Weights of a small image denoising autoencoder.
Model: encoder arch pvt, encoder norm layernorm, encoder depths [7, 7], decoder activation silu.
Training: muon at rate 0.032, batches of 64.
Rows from block 0 of the decoder of a small image denoising autoencoder, named by matrix and row number. Rows with one number belong to one channel. Each number is 128 + 24 x the weight over its row's rms, rounded and kept within 0 to 255. All counts start at 0. After the name is the row's rms in percent of the matrix's.
After each channel's rows are labels from the 100 images, of 14976, where the channel reaches its highest value: "strongest on" is what is common among them. Only what is clearly more common there than usual is listed. The data: renderings of 100 made-up gadgets, each built of a few solids, in any pose. In brackets: how many of the 100, against the usual share in percent.
# convs0: first 3x3 conv (decoder.mid.0.convs.0.weight, 256x256x3x3, each kernel summed), inputs 128-255
# convs1: second 3x3 conv (decoder.mid.0.convs.1.weight, 256x256x3x3, transposed, each kernel summed), outputs 128-255

convs0.70 093 [158 121 146 105 140 166  73 121 119 137 131 128 105 116 129  82 136 148 114 106 115 112 149 156 157 155 139 125 184 144 142 124 101 123  82 139 135 135 119 139 168 119 132 136 117  86 119 197 117 162 124  90 137 134 113  91 169 183 135 167 135 144 139 174 120 107 116 146 135 157 115 132 103 119 144 126 134 130 129 181 120  82 138 108 126 122 149 120  73 129 100 109  92  68 130 112  94 129 137  70 110 134 139 105 106 130 159 123 114 150 125 101 125 125 155 135  97 115 131 125 136 143 109  96 135 119 135 149]
convs1.70 095 [134 134 124 107 142 123 152 111 147 179 138 162 147 117 129 133 182 121  87 119 120 126 141 109 105 127 153 156 154 130 159 126 140  95 249 135 134 138 162 111 147 147  92 125  88 143 154 101 127 132 105 148 114 142 161 133 125  83 107 156 133 148 153 131 120 134 141 140 164 120 119 147 128 108 150 131 104 102 103  98 119 141 115 142 121 139 153 176 175 141 112 158 143 115 121  97  94 117 123 165  91 127 152 156 135  97 101 150 135 164 147 121  92 141 135 120 101 143  93  86 110 125 110 124 175 140 110 130]
strongest on: red (32 vs 8.4)

convs0.46 135 [ 62 111 136 101 125 137 102 141 120 128 135 123 117 129 147 168 109 144 122  96 133 139 160 123 117 136  90 111 102 135 123 122  97 124 159 126 141 150 100 131 134 122 128 118 109 148 141 137 133 149 132 158 141 102 142 149 132  11 128 142  68 144 135 105 113 110  50 122 124 151  75 130 130  53 102 133 140 136 112 127 101 115 135 135 140 122 107 118 148 136  90 126 125  99 146 153 124 136 124  78  96 111 125 116 123 136 167 141 125 137 117  98 123 130 151 137 119 133 109 134 115 132 128 169 138 119 135 129]
convs1.46 096 [119 152 116 154 105 123  96 116 157 180 129 102 103 177 117 124 137 124 129 125 125 142 142 108 122 129 125 111 134 117 110 121 114 108 145 157 158 176 115  98 121 161 137 125 115 135 141 183 152 149 146 119 106 126 131 148 130 109 131 115  99 144 176 156 146 113 134 140  95 117 110 166 104  96 154 111 108  92 149  94 114 134 164 206  97 158  90 123 137 115 126 113 130 160 121 132 151 131 104 134 160 145 102 175 144 131 137 154 137  97  96  86  86 141 126 150 116  86 170 147 171 133 100 111 146  90 144 151]
strongest on: yellow (25 vs 8.6)

convs0.149 101 [189 134 113 116  93 102 128 116 155 111  98 138 189 107 156 130 120  95 138 135  91 143 119 100 148 103  99 113 123  91 133 125 133 131 134  82 128 138 135 100 126 129 119 104 158  82 129 152 107 128 113 163 109 124 137 152 144 126 131 136  80 107  90 135 123 150 167 126 142 126 186 108 129 149 102 139 124 109 126  83 110 126  93 135 124  91 136 110 135 117  92 110 124 115 144 137  94 118  93 167 130 128 125 149 121 122 109 124 157 120 133 154 154 140 127 122 131 131 140 138 120 152 112 128 119 117 123 118]
convs1.149 097 [158 124 114 118 110 128  89 115 126 158 145 152 114 141 144 177 112 126  89 112 129  89 135 134 148 140 127 121 122 163 119 118  99 131 172 169 162 117 136 136 119 134 150 151 100 118 125 123 147 118 132 118 101 151 106 155 139 104 137 145 110 120 126 126 135 117 114 133 144 149 124 134 123 119 146 132 163 156 127 122 140 125  83  96 137 151 123 177 134 121 106 174 137 126 122 101  97 131 191 108 106 169 113 143 101 154  71 130 142 103 113  94 123 155 111 113 130  89 142 155 116 137 141 112  94 144 128 171]
strongest on: red (25 vs 8.4)

convs0.249 083 [180 106 112  83 155 153  98 101 123 123 104 116 101 127 114 122 118 123 126 139 147 131 137  71 127 121 110 110 123 122 136 129 168  96 151  94 152  94 124 102  98 132 139 122 149 129  99 124 113  95 140  97 152 144 127  98 118 132 103 121 140 142 117 127  89 153 130 128 121 107 114 107 152 104 158 131 120 123 124 100 159 147 112 144 132 165 121 143 121 142 103 117  95  84 145  95  99 125 114 169 106 169 103 139 141  74 119 125 107 103 111 161 113 140  95  96 153 135 122 139 113 139 113  85 103 113 113 107]
convs1.249 092 [149 145 147 157 128 125 134 138 144 155  96 145 172 135 125 125 137 112 158 124 143 124  75 151 157 126 144 144 130 143  63 176 124 159 180 140 119 119 142 155 129 158 113 141 131 139 158 130 139  91 126 137  91 110 197 129 122 125 154 148 124 128 119 113 124 131 147 124 122 140 129 139 130 148 110 132 145 175 161 128 120 132 138 145 111 137 118 153 102  87 109 114 122 120  92 122 124 182  97 163 107  96 107 124 103 116 113 166 153 119  95  95 148 160 104 176 120 127 145  80 131 106 118 108 111 198 144 123]
strongest on: red (25 vs 8.4)

convs0.2 090 [160 125 129 152  99 137 173 111 165 138 155 125 132 157 150 137 124  99 114 132 147 148 147 129 161  98  94 117 150 131 122 148 137 135 137 102 137 190 132 122 154 118 123 172  98 155 120 124 163 162 124 123  82 122 148 134 157 157 129 116 102 151 130 123 136 134  87  99 151 126 169 147 124 171 115 115 125 163 163 133 137 127 110 116  99 128 103 120 124 164  94 111 124 136 117 188 124 128 116 132 121 155 167  99 116 145 127 106  84 116 117 169 118 142 155 142 152  97  83 128 157 129 148 100 129 156 142  90]
convs1.2 106 [133 173 127 154 119 129 105 135 111 129 133 152 116 133 122 142 115 141 138 112 105 108 123 117 108 138 143 128 108 145 131  91  90 123 187 119 177 105 132 106 149  87 106 134 103  84 114 135 151 117 135  94 124 119  99 147 110 145 120 136 124 136 150  69 127 143 111 132 136  94 150 168 108 158 103 142  96 135 132  96 131 148 159 130 117 101 135 178 153 162 111 141  98 147  87 143 125 155 128 165 116 142 135 167 121 114  65 133 150 139 129 110 129 121 125 101 124 147 118 154 123 126 148 125 125 145 137 145]
strongest on: red (40 vs 8.4)

convs0.147 101 [ 19 164 151 136 163 118 118 170 177 129 141 131 126 137 154 104 148 119 133 153 147 164 129 128 149 135 117 124 100 147 150 133 150 139 153 135 128 160 126 109 110 111 159 116 158 135 138 132 116 133 136 153 128 101 121 108 156  39 107 148 124 142 120 132 136 139 113 127 128 133 109  89  99  70  98 120 130 132  94 128 126 125 137 123 142 110  77 107  90 118 118 117  96  67 123 130 123 127 113  93 111  84 155  96 127 138 129 124  62 135 120 111 153 112 139 129 100 116 158 132 153 120 113 116 134 118 145 113]
convs1.147 111 [155 137 127 156 138 166  89 120 122 107 173 128 162 135 141 171  98 142 152 118 104 109  71 144 110 115 114 120 133 124  98 111 102 138 185 137  78  93 101 126 176 114 144 148 135  89 126 151 123 136 138 116 128 136 175 184  88 192 110 111 146 147 110 130 138 105 130 128 184 156 161 124 107 122 119 126 100 113 132 137 124 102  74  90 133 103 156 156 171 152 111 100 100 158 132 107 128 146 113 153 131 125 112  89 112 115 110 137 126 118 129 154 119 110 118 117 159 124 166 111  82 164 127 147  97 102 101 148]
strongest on: yellow (41 vs 8.6)

convs0.119 100 [ 19 128 147 139 124 116 157 139 115 135 140 139 154 121  95 132  98 134 129 116 130  92 123 108  99 139 170 105 146 145 155 123 128 119 134 161 137 114 129 139  65  90 129 127 122 142 146 127  68 153 126 139 165 151 132 145 111 148 168 100 106 179 127 151 166 116 145 142 138 100 134 132 127 102 135 119 114 114 155 112 153 149 129 129 123  82 116  92 137 150 105 122 110 128 121 129 137 109 129 102 159 111 145 141 140 166 110 119 141  80 159 113 109 126 129 122 109 132 163 158 134 104 118  94 132 134 158 153]
convs1.119 121 [212 115 117 125 124 127 166 129 114 134 108 150 147 103 134 137 119 124 110 157 162 111 120 133 133 101 136 173 153 123 116 112 115 164 183 124  94 154 117 136 151 144 135 134 146 122 139 109  87 109 151 114 120 143 191 148  85 101 152  91 130 127 108 123 117 118 140 155 151 155 125 158 150 143 145 101 112 144 116 154 116 101 101 100 108 132 192 205 159 155 139 141 136 148 146 115 111 121 114 157 116 123 127 114 121 134  88 157 144 153 148 175 165 142  90 125 119 119 144 129 171 135 139 126 133 119  99 155]
strongest on: red (25 vs 8.4)

convs0.50 095 [137 139 160 124 131 152 201 126 142 116 139 131 116 164 149 104 128 116 123 117 131 160 154 139 120 135  87 154 144 139 118 145 126 130 124 134 135  75 127 135 102 142 134 192 132 134 121 126  66 157 130 151 142 127 149 130 132  95 111 143 124  79 139  76 135 140 132 132 112  84 152  96 124 112 156  98 121 127 100 113 138 116 126 135 139 105 107 130  60 115  65 129 118 111 106 119 144 128 101 108  94  96 123 142 153 112 125 158  80 149  82 113 128 143 140 134 152 118 152 141 123 146 134 105 126 131 140 129]
convs1.50 098 [145  74 114 147 132 123 145 111 138 140 114 160 122 122 123 151 144 135  96 147 132 181 145 148  88 134 150 123 136 113 118 138 154 130 157 151 127  97 124 183 176  91 110 138  90  95 136  98 144 176  92  83 101 103  73 117 166 124  94 117 163 132  96 158 130 142 150 166  96 141 159 130 167 161 165 124 108 124 113 151 157 129 110 160 141 123 116 145 135 125  93 152 126  92 128 104 110 147 147 142 116 142  94 218  97 110  83 104  95 170 136 126  96 157 132 152 162 124 130 146 141 124 119 111 143 148  98 136]
strongest on: blue (28 vs 8)

convs0.218 110 [140 122  82 144 127 124  93 176  93 128 117 119 138 157 162 118  94  87 153 132 163 103 122 128 125 112 143 136 122 147 131  93 111 123 115 116 127 158 134 172 165 106 133 146 166 128 124  70 115  92 144 148  70 124 143 126  99 110 121 145 149 129 135 126 108 121 136 156  92 125 143 119 154  90 156 134 126 137 113  95 105  95 126 151 109 106 187  83 110 116  83 115  94 150 129  99 158 135 120  84  91 119 136 161 129  97 154 124 116 109 104  75 144 161 153 107 100 142 122 126  97 125 138 122 135 110 148 136]
convs1.218 096 [122 144 177 119 155  98 106 138 149 168  88 108 157 151 102 113 134 127  99 101 137 101 112 104 127  99 150 150 153 133 123 118  88 127 138 182 160 108 171 116 127 151 127 109 131 115 139 122 145 125 156 142 135 104 123 135 154 119 112 142 108 139 154 126  93  65 179 177 128 117 137 104 129 158 119  99 102 136  89 124 148 182 120  59 159 152 167 151 110 135 129 176  81 105 120  93 102 177 110 171 113 183 138 113  94 178 156 125  89 173 169  64  96 115 131 120 118 107 118  94 125 118  87 120 156  98 147 128]
strongest on: red (31 vs 8.4)

convs0.61 101 [ 36 125 154 125 122 146 120 125 141  78 116 126 138 141 176 119  98 130 108 114 116 133 148 101 134 152 118 120 142 111 110 121 140 135 115 130 155 112 125 116 169 126  92 166  87 127 139 168 130 162 118 126 171 115 139 147 116  48 132 113 117 123 160  81 146 155  95 118  77 157  97 113  96  66 115 119 122 139 121 107 122 119 119 124 123 181 114 123 115 123 170 143 125  95 126 139 157 120  78 162  55  71 142 117 130  83 156 149  84 114 138 143  98 146 133 117 105 122 128 143  92 116 130 146 150 139 130 103]
convs1.61 107 [133 112 111  94 136 128 172 150 143 112 157 163 168 142 145 124 177 127  98 110 130 163  94 144  89 130 123 152 128 142 153 154 133 106 217 120 118 117 132 140 157 126 128 137 120 114 144 135 160 106 128 120 126 150  99 126 131 127 100 145 161 123 118 118  86 122 128 149 124 120 165 122 130 122 142 153 128 133 125 158 162 109 113  80 152 115 173 201 139 137 109 151 103  80 120 117 113 110 129 120 115  97 139 180  85  99  88 139 166 112 150 144 106 140 134  97 119 111 153 147 120  88 125 154 135 121 115 136]
strongest on: blue (40 vs 8)

convs0.84 098 [160  98 124 103 162 152 131 122  87 111 117 120 122  79 128  80 140 138  99 174 173 106 115  77 122 161 125 146  91 102 105  90 125 106  83 129 155 115  91 100 127  87 108 148 148 141 149 155 150 113 152 111 114 117 124 137  92 170 117 122 126 104  88 169 115 136 145 112 100 145 147  98 160 153 136 107  79 145 142 149 132 126 129 120 138 168 118  74 117 144  81 150 136 113 134 112 146 110  98 131 107  98  91 106 149 191 116 126 113 158 128 142 127 134 121  99 125 119 120 114 116  85  90  75 131 122 126 125]
convs1.84 103 [137 127 139 104 135 120 127 149 164 144 139  94 114 113 142 133 114 153 130 100  89 148  63 124 177 105 149 112 135 115 134 176 125 132 219 125  97 126 137 119  97 165 130 160 113  78 135 130 107 146 122 133 101 112 216 164 122 127 138  90 146 136 151 148 138 136 148 119 124 118 157 174  85 141  80  94 105 146 121 147  96 167 137 128  96 138 153 200 129 147  99 168 143 106 138 135 129 119 152 140 103 108 123 146 121  92  93 138 161 130 111 120 145 138 133 178 171 107 130 124 137 121 150  85 146 145 140 123]
strongest on: red (53 vs 8.4)

convs0.40 108 [141 185 173 174 114 134 188 130 180 143 151 132 130 170  95 157 115 132 116 166 151 131 130 128 138 156 100 111 123 139 151 134 162 146 177 133 138 154 138 136 130 126 144 105 108 140 125 103 203 145 114 130 158 148 117 170 175  94 154 123 129 129 159 141 135 134 160 126 109 118 127 177 118 103 146 139 136 134 184 132 122 112 124 116 132  89  97 174 169 141 116 104 109 141 158 162 140 130 169 131 127 151 132 105 155  61 146 131 110  87 149 127 118 121 134 131 134 122  88 142 133 130 140 115 166 144 116 141]
convs1.40 093 [128 134  93  97 113 142 135 126 131 143 139 114 124 142 108 109 121 172 129 154 145  84 109 132 126 132 127 113 119 122 141 127  93 143 127 110 120  98 150  49 162 101 119 133 132 139 139 118 141  96  78 121  97 115 122  93 118 181 133 157  90 143  86 118 156 132  80 135 101 111 145 105 104 161 107 130 126 119 141 126 114 144 156 172 140 112 136 186 109 110 143 125 127 128  83 147 142 123 111 155 111 128 148 126 151 135  93  94 143 150 116  97 114 107 133  91 180 162 143 109 103 141 137 144 119 104  94  99]
strongest on: yellow (33 vs 8.6)